{
  "color_jitter": 0.2,
  "mlp_ratio": 3,
  "bias": "all",
  "parallel_block": false,
  "expert_mlp_ratio": 1,
  "patch_size": [4, 4],
  "layers": 16,
  "label_smoothing": 0.2,
  "beta2": 0.95,
  "beta1": 0.95,
  "max_precond_dim": 1024,
  "one_sided": false,
  "epochs": 15.9,
  "lr_schedule": "wsd"
}
Rows from block 11 of a small image classifier, named by matrix and row number. Rows with one number within an expert belong to one neuron, the router's apart. Each number is 128 + 32 x the weight over its row's rms, rounded and kept within 0 to 255. All counts start at 0. After the name is the row's rms in percent of the matrix's.
Before each expert's rows are labels from the 100 images, of 14976, where the router gives the expert most weight on average: "place" is the part of the image that holds the peak. Only what is clearly more common there than usual is listed. The data: larger renderings of crowded toy scenes. In brackets: how many of the 100.
# router: router (model.blocks.11.mlp.router.weight, 32x160, trained with AdamW), inputs 0-39
# up: expert up (model.blocks.11.mlp.up, 32x160x160), inputs 0-39
# down: expert down (model.blocks.11.mlp.down, 32x160x160, transposed), outputs 0-39

# expert 21
place: bottom right (32)
router.21 111 [136  62 142  85  92 119 145  83 128 103 151 115 180 110 109 160 139 116 121 147 173 160 135 157 112 124 183 118 173 157 126  84  98 139  91  97 157 124 115 139]
up.0 092 [129 111 111 153 166 144 109 129  90 209 153 129 102  91 126  56 138 168 111 108 137 162 135 150 102 123 142 124 100  78  98 125 109 127 107  61 128 188 154 125]
down.0 095 [128 113 151 140 102 126 154 105  45 108 193 189 178 128 134 151 121 129 161 120 103 149 178  62 114 145 130 151 117 107 101 127 159 120 167 191 130 114  81 156]
up.1 091 [ 64 151 114 122 112 124 144  72 109 112 119 183 114 173 188  89 199 177  82 122 128 131 133 128 170 112 116 128 199 115 122 133 188 102  86 119 181 131 126  81]
down.1 094 [ 56 145 190 199 105 139 124 131 117 113  98 152 166 117 143 178 156 120  66 101 120 146 144 137 130 166 121 164  91 128 138 121  95 169 136 150  81 155 102 108]
up.2 100 [119 121  97 164 178 129 101 161  97 144 147 163 155 111  99  98 119 155 109 134 132 156  53 131 135 144 128 183 103 108 120  97 188 122  77  92 124 186 130 106]
down.2 099 [120 112 113 187 157  65 132 163  42 144 138 110 151 147 106 108  77  97 136 134 133  91 105 145 167 108 146  88 182 122  49 141 100 120 101  76  81 184 123 110]
up.3 104 [106 141 111 124  71  82 143 123  25  76 146 148 198 177  78 105 122 109  98  93 106 175 142  75 112 199 105 134  99 117  83 150 114 127 139 123 169 137 159 164]
down.3 104 [153 153 150 148  91 129 118 174 148 125 159 122 147 125 119  50 105  97 174  92 181 167 142  99 220 127 138 116 115  90 129 176 115 161 132  89 172 158 139 144]
up.4 076 [212  78 129 165 143 144 108 206 175 135 121 113 114 170 173 110 113 109 157 128 126 106  84 157  96 134 147 111 148 197 184 130 109 163 147 116 166 141 156  70]
down.4 083 [ 80 111 136 147 166 124  73 138 147  81  92  58 130 135 137 137 111 127  83 121 161 111 216  76  63  75 135 164 118 113  68 103 126 137  94  97 120 112  89 136]
up.5 092 [165  61 116 133 130 173 136  97 103  83 114 126 110 167 164 140 159 171 160 126 104 158  86 132 169 144 145 134  57 181 119 146 143 172 146 128  95 108 118 134]
down.5 089 [147 122 128 116 118 113  77 158 160 148 127 133 111 116 115  84 115 149 121 126 172 117  91  93 126 141 199 199 160 125 116 147 110 188 120  67 125 116 146 168]
up.6 111 [ 66  85 104 164  99 144 138 145 130 130  88 116 189  81  99 120 104  52 104 141 166 143 142 151 112 166 142 153 133 131 216 140 156  68 127  92 111 130 129  68]
down.6 110 [127  92 108  99 120  70  63 110 163 100  84 167 109 150 150 113 109 171 150  79  85 152 113 103 168 159 125 171  84 125 145 175 127 151 111  89 103 196 152 217]
up.7 093 [125 167 141  86 253 144 117 114  91  72 161 144  88 107  89 141 180 136 135 134 106 124  95 110 124  51 172 129 154  74  93 136 140 192 156 149 120 147 166 159]
down.7 093 [105 168 103  78 128 135 154  74  65 127  94 148 161 159 142 171 133 126 200 154 102 148 192 117 100 123 145 143 117 111 210  44 107 114 161 143  46 160 117 169]
up.8 115 [107 133 156  81  61 138 172 131 116 204 148 117 105 102 125  93 187 115 112  96  64 137 129 147 125 125  73 165 119  97 109  96 123 145 117 106 157 114 150 106]
down.8 109 [147 202  93 143 116 147  85 129 116 196 129 134 130  96 180  45  62 186 152 113  90  98 100 135 104 135 139  83 120 131 120 189  91 129 136 115 175  97  77  95]
up.9 119 [118 158 138  98  71  84 137 131  97 213  71 121 183 111 135 165 151 183  79 133  88 153 121 153 116 168 128 148  88 136  61 116 129 103 138 158 118 155 112 145]
down.9 116 [104 115 198 188 122 135 125 119 130 180 126 128 106 106  86 128  88 128 153 107 165 128 139  67 120 113  69 136  86  99 169 140 126 119  75 140 176 166  83 136]
up.10 117 [146 177 148 121  89 184 118 174  98 124 142 100 128 161 204 174 159 110 166 132 139 106 173 176 127 187 114 177 125 109 118 117 135 117 147  94 148 171 156 166]
down.10 116 [131 137 115  87 125  81 120 181 160 170 154 159  97 101  83 152 115  98 105 134 145 185 128 148 109  89 122 131 152 126 138 162 138  95 178 143 166 102 109  75]
up.11 085 [109 104 135  93 127  70 164 129 126 105 124 140 181 143  89 114 152 150 166  95 119 152 173 160 126 119 151 194 135 157 104 125  81 125 133 137 132 106 106 120]
down.11 092 [117 122 151 157  62 142 136 150 168 126  61 108 143 112 230 124  75 124 162 131  81  68 126 132  97 113 127 116 126 156  83 135 154 109 159 112 132 165 128 140]
up.12 097 [ 70 108  94 155  72 148 154 141 207 106 143 177  87 143 153 170 141 134  85 112 190  82 129 145 123  85 114 122 110  79  47 135 182 108 129 194 101  94 166 143]
down.12 102 [109 104 122  48 138 124 149 151 147 183 179 148  84 102  62 144 162 190 174  98  81 147 167 116  58 139  85 122  92  98 139 139 107 156 152 149 148 102 110 123]
up.13 098 [136 132 198 116  98 149 163  87  99 136 137 139 127  58 173 108 134  91  95 128 188 179 166 134 106 139 174 135 112 142 115 150 116 128 126  57 107 137  89  99]
down.13 102 [147 151 132 175 165  75 140  98 114 101 168 112 149 131  84 150 179 196 121 125 125 101 117  90  66  77 177 187 160 148  80 133  54 208 133 109 124 114 189 143]
up.14 107 [109  56 113 128 185  97 172  78 138 132 115 152 126 151  93 101 113 163 141 149  92 125 107 144  83 123 101 143 152  76 119 105 114 119 133 124  88 114 117 142]
down.14 108 [123 118 130 175  89 142  99 143 190  97 111  84 108  91 119 129 145 168  91  96 121 203 125 157 152 169 147  68 130  71 183 153 135 105 140 114 148 136 102 144]
up.15 104 [132 165 176 167 127 129 127 117 116  69 151 115 113 117 112 141 104 150 156 102 162 168 207 140 118 143 127 166 108  92 130 159 103 179 180 142 150 164 141 164]
down.15 098 [121 159 202 113 100 220 165 148 112 152 133 129 136 111 137 126 184 132 171 172 119 156  76 129  73 129 134 103 123 135  92 180 123 179 189 124 102 109 156 129]
up.16 095 [ 72  85 167 112 158 109  84 179 102 148 127 160  97 177  82 129 149 155  97  90  75 111 167  76 139 139 112  95  80  65 145 112 137 165 128 116 157 166 129  94]
down.16 089 [ 80 121 142  97 124 153 164  89  97 129 101 128  91 120 131  72 193 115 130 104 189 115 139 128 150 185 137 140 141 104 118  78 144  96 120 113 113 190 159 176]
up.17 094 [ 69 124 193 113 159 171 169 163 133  80 187  95 135 153  99 138 158 151 124 108 129 142 122 116 136 156 130 154 130 113 157 100 101 105 138 151 129 129 136 137]
down.17 093 [143 135 118 109 125 172 154  73 134  72 181 147 116 134 107  96 109 143 166 139 140  65  85 140 107 124 143 115 128 199 140  91  82  97  85 107  76 136 138 120]
up.18 100 [ 98 199 150 191 129 126 160 137  95 174 126 159  91 100 127 108 141 193 101 148 145 108 139 119 105 134 161 160  63 152 126 149 148 143 136 145 106 173 105 184]
down.18 100 [ 70  92 134 151 153 126  52 185  75 122 133 183 115 101 151  94 132 119 102 134  84  77 121 136 132 136  69 110 125 127  77 165 106 132  77 133 128 114 129  71]

# expert 25
place: middle right (35)
router.25 092 [106  84 158 148 128 100 174 129  99  65  72 116 139  63  82 133  82 145 147 140 101 149 155 113  59  92 161 171 164 113 130 127 132  90 116 134  99 134 119 182]
up.0 100 [115 144 164 177 146  79 121 181 119  71 113 144 101 121 132 103 107 123  78 139 122 110 156 102 125 112 150 153 120 116 134  56 137  82 141 137 113 110 113 105]
down.0 100 [165 158 116 162 119 151 143 131 204 135 151 108 129 121 122 116 152 134 145 138 120 106 131  97 132  74 124 117 109 112 124  94 165  97  81 127 110  89 130  75]
up.1 081 [163 142  83 100 133  72  78 123 117 115 145 137 129 130 163 129  82 115 114  95 142 112 184 131 167 131 171 146 114 143  89 147 154 169 180 145  72 217 109 131]
down.1 086 [145 116 119  89 102  68 164 122  84 156 140  81 140  92 135 195 140 159 159 148 221  79 182 153  99 112 121 109 151 103 104 163  84  95  92 168 175 135 150 113]
up.2 098 [137 105 162 137 160 144  75  99 160 157 133 107 173 124 106 183  83 101 113 113 143 136 107  91 114 144 133 104 215 161 117 177 126  89 112 162 167 152 155 194]
down.2 106 [206  93 136  92 108 155 129  80 142 164 141 171 114 127 120 110  51 111 126  89  98 112 193 126 152  89  85  74 139 167 149 151  67 142 110  77 128 111 120 177]
up.3 105 [174 151 132 123 143 140 158 179  97 114 121 176  78 109 152 156 152  94 121  81 189  87  44 164 128 195 175 152  96 131 105 157  92  94 126 154 150 203 125 114]
down.3 104 [144 144 182 172 137 123 112  94  92 152 146  78 109 140  94  83 152 126 124 126 116 175 141  94  94 206 108  88 116 165 128 130 109 108 103 114 118 103 131 128]
up.4 071 [ 82 146  55 132 134 117 109 118  96 164 159 163  82 111 165 102 137 149 123 150 171 163 118 152 121 132  86 171 103 150 136 144 157 152 158 142 136 177  99 112]
down.4 082 [145 172 153 151  26 107  71 163 141 147 208 128 141 101 104 118 153 182 137 131 115 106  81 148 137 121  93  91 144 116 144 196 101 140 142 103 106 152 132  72]
up.5 113 [123 128 121 193 100 173 178  96 142 140 162 115 138 156 168 199  64 132 127 123 135 161 152  91  87 105 124 144  70 172 117 109 176  90 143  95 126 149 107 117]
down.5 113 [115 125 118 124 118  82  72 205 179 130 121 165 162 130 108 168 141 165 100 148  89 121 133 147 133 114 132 126 187 175 169 118 121  97 165 113 118 153 170 126]
up.6 114 [109 142 123 129  89 117 192 137 116 131 104  84 104 141 101 146 109 145 104 166 155 166 142 119 134  52 158 119  85 148 135 132 122 131 104 168 117 170 127 140]
down.6 119 [170  62 123 163 133 153 104 138 125 128 110  62 106 141 108 117 126 172 126 144 104 103 166 114 160  93 174 118 171 113 146 108 152 146 107 130  87  68  71 151]
up.7 090 [116 148  81  98 171 168 129 150 174  55 182 173 110 142 190 137 138 163 197 156 181 165  59 127 122 179 175 105 156  63  91 119 148  93  95 125 169  96 127 214]
down.7 104 [169 115  89 132 138 163 108 106 124 131  67  92 114 154 113 188 151 126  75 141 166 186  88 157 142  81 145 109 128 136 113 132 111 131  66 151 102 208 159 126]
up.8 106 [111  92 115  90  99 150 129 112 130 103 174 127 181 170 163 153  89 151 112 109 112 155 111 116 130  97 137 102 146 153 164 164 123  95 133  84  81 116 103 173]
down.8 104 [121 114 152  87  98  90 155  80 106 160 146 137  96  91 107 146 128 125 133 110 112 181 107 124  80 110 190 114 195  94  81 160 140 109  83 116 127  57 135 178]
up.9 087 [133 167 130  80 142 157 154 160 156  96 103 178  85 123 117 107  73 122 178 142  91 136 177 127 144 134 151 151 150  72 120 134 183 111 120 150 171 138 145 129]
down.9 094 [110 185 114 110 100 151 157  76 166  63 101 138 138 118 105 143 118 144 155 150 181 172  93 121  75 153 166 155 124 185 163 100 121 132 167 174 103 162 189  73]
up.10 117 [150 108 163 150 147 118 105 141 177 119 130  85 111 117 138  86 139 131 136 133  96 156 141 119 125  98 148 142 100  98 103  98 160  97 129  98 167 157 157 100]
down.10 114 [ 92  88 118 170 158 146 137 128 156 160 118 128 155 171 130 173 108 123 158 207 139  85 134 164 169 130  77 119 151 128 100 118 169  72 100 108 125  82 140 173]
up.11 102 [132 153 138 181 116 101 107  79 127  82 137 103 129 144 146 158 119  94 130 143 135 115 109 122 123 140 139 135 111 121 112 117 142 147 146 159 151  64 133 127]
down.11 105 [145  77  55 118 161 192 125  50 176 141 128 200 136 139 116  93 178 166 132  78  96 100 109 138 126 143 161 127  68 118 122 115 118 124 133 103 186 198 108 149]
up.12 092 [ 99 100 140 141 161 159 171 155 133 186  66 201 114 139 129 107 143 126 129 120 121 191 118 131 113 130 155 121 119 139 118  87 137  75 129  96 120 157 132  99]
down.12 099 [119 165 126 194 144 194 123 170  89 175 154  83 112 111 145 137 105 100  91 152  94 189 134 125 143 116 145 111 113 125 162 103 140 129 128 118 115 128 124 113]
up.13 082 [141 117  99 143 171  85  82 117  84 109 134 130 196 124 175 131  70 113 144 146 141 164 189 179 191 108 121  77 127  96 133  96 193 158  91 163 147 133 167 111]
down.13 090 [128 109 154  65 119 126  92 129 109 104 124  80 109 168 109 157 137  79 115 142 140  72 151 194 110 172 114 142 155 151 203 189 119 118 123 101  86  90 101 141]
up.14 107 [131 130 171  46 216 158 144 134 126 150 147 112 175 116 110 133 125 164 111 234 155  73 116 168  61 120 128 143 146 149 154 133 118 143 138 116 111 103 153 141]
down.14 099 [ 55 153 190 162 120 101 124 157 109 139 137 115 142 155  92 156 104  90 108 100 119 130 149  72 163 115 171 107 147 119  98 171 106  81 134 164 122 115 107 152]
up.15 098 [ 77  79 111 111 100  92  89 171  67 146 144 170  88 167 115 150 147 124 123 124 135 127  93 132 155 136 141 147  86 154 134  88  97 201 155 124 122 168 125 137]
down.15 096 [193 131  88 136 139 152 190 126  80 170 121 142  88  86 119  85 184 149 141 153 119 137 156 181 116 122 141 135  80  54  97 114 131  79  92 217 192 165  92 113]
up.16 124 [100  78 195 190 202 164 128 170  81 201 126 107  79 111 140 141 171 118 106 150 155 135 123 131 182 129 168 166 118  86 158  85 169 154 110 107  83 138 133 137]
down.16 115 [123 187 172 168 122 143 177  79 105 115 150 117 141 147 133  62 153 121 161 175 124  75 116 146 121 119 110 151  65 112 145 100 133  93 137 151 141 181 117 128]
up.17 102 [153 103 137 111 117 104 167 122 126 155 106  84 153  68 129 117 108 138 135 128 134 198 104 180 160  21  98 118 132 100 179 123 103  87 100  74 153 138  96 164]
down.17 107 [145  98 161 227 117  90 140 113 170  90 154 103 144  69 146  88 139 121 169  76 118 128 122 128 100  65 149 183 104 121  86 114 131  49 134 106 132  48  93 113]
up.18 093 [132  78 184 158 109 102 149 120 107  35 109 114 102 123 148 119  76 128 114 153  88  90  29 111 142  95 118 115 160  73 135 116 164 127 112 140 103 141  91 141]
down.18 096 [140 154 107 124 159 113 130  99 118 191 150 203  89 120 127 140 186  81 116 110  92 109 107 133 124 165 142 124 113 119 165  66 116 103 112 148 154  30 113 145]

# expert 1
place: bottom centre (26)
router.1 097 [104 141 128 190 128 128 161 139 148 100  93  72 124 102 136 189 167 178 150 162 132  75 189 122 158 153 117 106 148 120 187 151 109 114 142 109 120 113 171  92]
up.0 097 [168 136 124 118  94 122 125 102 152  82 128 112 128 169 103 166 101 154 193 121 107 134  79 143  95 145  60 139 159 182 139 117  88 126  71 136  57 115  90 124]
down.0 096 [ 71 144  88 173 165 108 150 109 142 240 146 179 121 118 125 158 126  65 140 138  80 165 132 143 138 122 139 137 155 181 136 128 121 209  59 108 157  66 126 144]
up.1 104 [132 124 143 167 152 142 111 129 192 120 104 108 126 167 126 123 173 136  87 136 136  36 131 111 131 127  98 104 177 115 110 132 115 121  80 173 101 110 143 157]
down.1 111 [130  66 113 122  81  83  60 126 146 101 158 116 126  91 127  89 121 104 156 172 103 174 153 130 112  62 130 163 148 109 123  96 126 110 148 160 188 102 127 109]
up.2 096 [154 136  88 174 136 143 105 153 121 135 144 147 131 150 132 145 154 109  78 140  85 165 114 132 143 171 125 105  95 112  73 151 168 152 144 135 115 120 108  93]
down.2 107 [133  73 166 108 104 144 142 116 148 121  65 104 115 110 174 217 108 129 172 144  62 180 157 129 161  75  81 129 147 152 129 126 117 128 146 142  73 133 140 159]
up.3 104 [155 160 137 153  92 144 188 185 155 184  90 121 112  85 140 145 163 108 169 163 140 115 148 121 130 146 178 151  89 127 197 107 110 151 158 156 118 164 163 207]
down.3 106 [144  82 123 120 166 160  85  63 133 116  87  75 114 128 136 144 176 167 150 136 100 112 154 167 107 125  50 119 107 121 114 188 121  81 142 156  51 113 158  75]
up.4 116 [124 151 189 155 209 154 157 146 119 136 160 151 151 121 131 173 129 152 121 136 119 107 175 139  59  96 144  84 102 104 133 133  96 141 138 110 156  76  77 111]
down.4 109 [ 87 114 137 156 167 109 111 166 120 131 141 132 146 133  90 133 129 155 138 142 153 141  75 108 123 125 155  90 189 107 174  86 209 104 122  96  69 111 144 116]
up.5 086 [ 77 119 177 141 116 154  89 127 165 142 151 128  84 148  80 171  97 130 110  69  79 107  98 147 145 122 131 106 146 151 122 115 121  85 161 133 123  89 142 128]
down.5 082 [132 109 133  74 103 116 108 121  84 110 112 124 136  89 183  87 171 145 147 154 152 137 134 104 143 102 153 174  99 122 125 149 125  92 128 143 151 173 106 144]
up.6 111 [117 122 160 173 158 131 138 155 115 148 170 105 152  96 118 152 103 221 171 160 118 134 114 143 128 121 118 106 149 126 139 202  73 148 126 132 175 160  99 135]
down.6 119 [158  92 148 123 146 125 123 170 106 147 103 171 105 133 138 137  97 110 111 123 122 145 131 106 116 119 197 141  86  65 129 168 163  92  94 159  94  98 100 193]
up.7 123 [120 154 117  86 153 139 150  98 143  93  96 143 116 130 155 180 121 240 120 146 131 144 160 110 121 139 125 105 138  98  91 106  92 133 138 117 174 148 147 156]
down.7 117 [136 179 106 145 144  75 105 119 182 160  97 140  70 178 136  99  90 103 116 122  74 145  94  99 172 132 132 154 181 155  98 114 173 114 137 165  95 113 153 145]
up.8 098 [135 109  94 126 157  88 188 109 100 161  98 154 113  52 143  71 159 148 120 160 104 158 115 142 104 105  88 154 111 113 138 134 186 108 165 181 146 166 145 120]
down.8 104 [160 151 198  82 109 142 120 112 123 139 142  78 103 112 141  89  89 133 137  84 179  88 110 131 109 109 150 117 117 108 188 155 112 159 160 132 129 145 133 165]
up.9 087 [110 186 102 155 108 152 122 138 173 113 176 202  89  60 145 122 169 112 188 131  86 136 100 173 213 160 144 129 145 120  78 135 114 157 120 182 161 109 120 167]
down.9 085 [167 150 140 167 174 159  85 118 162 136 129 138 111 166 113 162 163 134 145 130 133 163 145 127  50 131 116  59  88 172 139 151  78 137  98  95 118 131 164 178]
up.10 100 [164 105 104  86  91 168 184 199 147 135 115 163 144  74 156 104 110 169 136 145 136 134 194 118 182  98 132 146 125 124 167 100 142 145  84  74 145 164 129 122]
down.10 104 [152 182 133 160 121 193  95 107 114 142  74 129 104 158 168 155 151  99  97 125 164 131 143 145 142 177 145 121  88 146 184 139 134  96  85 148 102 121 155 137]
up.11 090 [125  85 181 153 193 140 127 128 128 113 162  63 124 132 144 111 117  95 183  64  87 106 168 110 137  75  95 107  89 152  93 118 195 135 150  99 109 129 146 187]
down.11 090 [111  83 116  78  84 158 106 210  59 110 182 118 152 156  82 173  51 105 143 135 157 113  91 161 127 124 192 139 124  27 150 189 146 169 120 127 124 152 104 135]
up.12 110 [197 138  95 170  75 173 152 127 136 144 130  82 160 133 137 132 129 127 116 140 110  76  89  81 138 139 147 161 116 177 132 181  64 113 138 158  87 158 158  89]
down.12 109 [ 92 130 117 179 130 115  82 138 104 139 129 180 106 214 122 149 127 129  78 131 117 138 105 109 182 161  97 152 154 113 117 132 157 155 186 108 193 110 141 129]
up.13 093 [177  96 136 145 108 115 132 128 134 149  89 108 117 156 197 139 182 103  79 127 182 192 107 152 176 130 177 154  80 152 180 141  86 150 150 133 126 119 186 146]
down.13 087 [120 124  92 173 185 149 114  83 118 148 144  84 106 157  84 118 165 147 135  97 124  97 115 147 101 131 138 170 112 150 132 141 168 119 107  97 124  88 116  47]
up.14 118 [122 137 100 129 150 106 103 130  93 192  87 166  88 149 154  26 139 141 100 138 114  98  49 149 159  93  77 104 100 108 135 137 233 105 122 153 126 135 156  89]
down.14 116 [147 176 138  95 130   0 160 168 124 113 189 138  66 124 189 121 147  87 151 126 146  69 142 191  78  51 117  99 159  79 102 120  87 160 111 159  97  76 172 130]
up.15 097 [103 162 135 146 151 160  59 121 174 139 150 141 152 112  92 128 194 139  95 102 122  88  70 130  83 145 137 182 178 164  38 157  88  63 149 152 165 129  87  48]
down.15 098 [ 92 122  90  97 161 150  99 130 182 124  42 127 112 157 148  84 115 102 154 187  98 112 155 136 186  90 106 105 119 128 149 132 108 164 132  96 127 147  89  84]
up.16 127 [ 94 180 184 174 121  71  80 128 139 157 117 107 126 106 103 120 143 104 202 137 108 136 119 165 175 148 152 133 126 127 163 153 154 133 131 118 151 104 166 137]
down.16 125 [109 149  87  99 149 128 152 176 182 124 144 111 133 115 118 167 147 109 120 145 107 130 111 178 142  96 150 122 121  75 126 134 120 148 179 158  66  97 142 153]
up.17 065 [133 152  78 159 148 124 124 137 119 166 145  99 170 146 184 173 112 169 170 154 101 101 163 147 148 135 188 178 202  94 130 157 106 148 107 111 122 122 145 102]
down.17 072 [143 107 119 137  95 171 112 104 142  82  80 192  84  99  76 123  73 135  83 100  49 160  89 166 117 206 121 100 115 175 119 106 100 139 137  81 115 121 175 168]
up.18 113 [132 145  74 158 174 123 109 190  84 160 128 131 134 106 117  97 138 178 166 173 166 173 187 157 122 137 139 104 154 131 105 140 122  93  67 129 164 129 100 110]
down.18 109 [121 211 205 145 137  72 146 107  95 176 110 184 126 168 150 110  87 142 153 124  80 146  90 169 101 126 175 101  70  95 121  78 162 123 160 168 125 113 172  39]

# expert 24
place: middle right (46)
router.24 095 [188 147 168  96 164 108 144 139 131 187 156 140  97 182 175 160 184 119 190 102 176 168 126 141 142 159 135 169  91  93 122  96 169  90 179 146 196 104 154 143]
up.0 103 [107 133 154 167 124 108 101 122 139 124 109 176 141 137 130 127 142 114 127 112  84 159 140 116 127 125 150 119 142 134  67 155 161 115  81 118 131 122 143 104]
down.0 107 [149 136 143 162 183 117  79 106 136 157 156 122 148 160 127 156 139 126 113 123  97 103 119 126 103 132  91 155 166  83 137  96 153 111 166 137 130  81 150 187]
up.1 094 [136 134 101 144 166 145 106 137 110 128 111 128  73 132 150  81 115 133 165 171 170 110 151 188 121 103 101 135 155 151 117 111 170 115 134 105 111 112 110 158]
down.1 089 [135 140 171 104 131  92 139 143  73 105  63 111 118  96 116  98 184 138 141 107  92 172 149 108  78 158  94 160 102 160 126  96 175 145 174 183 164  87  64 105]
up.2 115 [ 91 133 106 154 160 112 127 133  64 150 104 102 173 184  96 147 202 138 150 113  98  87  88 110  89  99 144  78 125 122 100 168  94  77 119 161 124 154 166 105]
down.2 116 [143  55 130  82  92 153 165  99 136 153 130 111 105 178 100 124 134 124 129  75 124 117  53 186 129  85 140 150 123 100 148 173  55 136 174 127 178 131 117  90]
up.3 127 [162 108 150 105 169 162  48 127 105 134 160 134 110 117  67 155 168 111 145 117  90 106  99 158 150 156 132 128  86 135 165 167  92 110 144  94 160 109 106 130]
down.3 110 [121  89 148 132 154 148 108  97 121 150 145 133  88 197 163 127 140 173 163 140 109 136 135 108  99 120 108 126 184 191 185  58 129  95 137 138 107  79 150 120]
up.4 090 [105  88 168 109 176  95 151 132 119 135  80 150 128 119 157  93 161 137 124 153 136  87 119 215 126  94  84 105 122  98 160 125 138 113 150 127 199 175 184 152]
down.4 091 [158 108 112  87 119 138  93 107 156  94 158 105 147 144  86 135 150  46 226 111  58 147 103 129 167 132  94 163 156 120  91 120 131 109  86 211 172 200 144 101]
up.5 115 [208 143 102 144 131  30 198  95  88 121  91 150 104  97 109 136 127 137  71 155 130 157 153 170 147 155  64 126  89 148  97 108 157  84 118 135  96 132 126 153]
down.5 114 [136 134  74 134 102 156 122 131 125 141 144 178 120 157 143 148 168  83 142 140 131 175  95 174 134 127 128 109 106 125  88 117  89  96 170 136 207 174 185 127]
up.6 093 [104 102  86 144 130 134 114 124 124  96 133  88 126 120 181 128 118 144  75  83 164 157 162 140 174  99 104 149 106  75 108  61 182 117 141  94 128 154 228 134]
down.6 090 [147 156 143 153 120 146 107 136 105 168 163 163 124 137 122  96 150 160 141 122 120 150 108 139 100  70 141 129 140 186 107 160 120 107  71 108 130  89  83 116]
up.7 077 [131 147 201 107 111 113  79  82  95 144 172 151 139 137 180 140 133 179 100 168 205  78 138 165 149 123 161 159  81 121 131 151 101 171 104 156 109 112 113 123]
down.7 080 [154 104 153 131 182 139 175  97 185 176  95 109 118 116 159 150 102 133 154 176  84  88 153 132 137 105 124 101 111 108 126 127 160 131 107  72 167  88 159 154]
up.8 087 [114 118 141 167 147 141  98 135 116  73  44 100 148 172 144 114  87 106 136  74 112 169 126 107 177 135 153 140 120  94 116 146 107 131  95 168 157 162 123 163]
down.8 093 [102 139 214 169  99 117 129 152 122 148 147 139 156 114  80 157 129 122 146 119  80  82 109  96 111 117 173 174 161 137  88 161 108  89 162 136 170 162 156 119]
up.9 105 [160 117 120  91 104 114  95  80 134  90 132 151 150 131 120 143 134 122 180 125  89 120  68 120 155 122 141 161 172 127 171 124 210  93 128 136 130 115 117  94]
down.9 101 [122 109  91 167  89 215 151 108  96 157 152  95  80 132 144 106 129  47 154 145 141 153 106 115  96 129 117 150  84 164 151 134 152  98 147 150 157 133 142 188]
up.10 115 [110 172 129 109 105  63 156 144 130 140  86  98 147  77 131 127 181 110  66 153  90 179 161 120 118 143 118 131  68  87 162 109 132 138 174 166 197 123 135 182]
down.10 116 [114 124  93 142 104 158  97 115 111 121 143 123  99 129 160 119 137 104 145 144  78  78 165 115 186  86  79  77 129 158 154 140  67 129 118 148 142 129 129 135]
up.11 101 [109 115 110 105  99 109 102 173 116 131 155 167 104 168 156 206 163 139 180  93  66 172 151 117  62  97 162 126 182 110 141 101 137 120  95 100 126 154  95 100]
down.11 098 [140  90 125 131 219 129 126  81 135  69 226 151 107 183 127 103 134 145  73 160 166 137 109 180 158 184 128 135 135 128 165 139 131 144 112 119 121 140 104 169]
up.12 092 [ 93  97  57 103 106 109  82  90 123 110 121 114  95 108 158 130 153 140 155  63 151 101 187 131 119 130  71 174  77  92 179 147 187  74 172 156 144 136 172 126]
down.12 118 [145  85 113 176 145  54 142  97  78 107 133  80 136 123  46 121 108  81 136 111 174 117 188  92  94 100 164 106  87 139 163 198 173 120 132 152 112 119 159 122]
up.13 087 [148 119 104 112 102 135 162 176 109  83 128 177 163 155 146 105 104  92 122  97 113 111  98 140 156 119 146 207  97 147 128 144 101 172 127 114 117 159 119 150]
down.13 096 [138 143 141 113 157 123 118 112 115 160 134  92 163 122 149 108  84 152 176 101 153 172  79 145 157 180  98  66  95 148  96  83  98 123 189  89  88 110 135 103]
up.14 080 [117  90 134 192 118 167 116 112 173 125  77 121 118 183 115 143 147 166 148 106 100 109 116  79 119 120 133 177 173 144 124 107 144  57  84 126 105 135 188  57]
down.14 083 [208 189 135 104 106 126 149 172 137 185 139 125 130 109 123  72 133 193 129 114 136 157 131 161 100 119 107  88 108 112 140 122 174 147 165 147 124 143 111 156]
up.15 099 [129  86 118  82 110 104  74 142 180 114  72 191 116  94 110 104 168 104  98  96 148 133 132 122 140 139 175 196 146 124  88 169 106 207 141 107 113 112 138  99]
down.15 119 [100 145 104 154 157 146 165 154  97  77 120 122 138 134 148 125 150 118 169 125 113  74 106 169 174  92 121  97 129 184 208   0  92 130 192 107 130 116 156 129]
up.16 117 [100 155 137 174 116  90  88 147 146 130 190 100  71 135 129 155 187 148 141 137  84 158 109  73 124 171 190 135 118 127 146 114 202 111 170 138 126 146 188 122]
down.16 115 [ 97  72  89 182 108 111 108  92 120 137 182  80 108 113 103 151 158 150 126 170 137 100 114 154 114 169  90  98 142 104  93 135 154 131  98  52  88 161  92 181]
up.17 111 [ 65 106 183 105 134  69  97  81 116  98 174 115 116  89 177 119 150 132 131 153  87 156  66 122 131 130 164 157 133 152 174 106 110 141 159 157 120 127 173 129]
down.17 114 [ 80  65 178 129 126  49  87 115 153 160 222 152 105  90 159 104 147  98  70 132 164 173  92 106 176 147  99 194  89 164 152 107  80 125 133 130 147  98 189 152]
up.18 097 [ 45 140 154 162 140 143 156 188 136 124 157 138 124  91 160 158 133 115 118 143  89  74 134 125 127 118 100 135 167  99 133 182 119 148 107 161 162  69 114 160]
down.18 102 [125 154 164  66  83 116 165  92 106 158  96 136 162 134 151 144  89 136 179 132 108 142  92 148 122  83 184 177 138 125 105 120 117 117 118 178 140  59 134 142]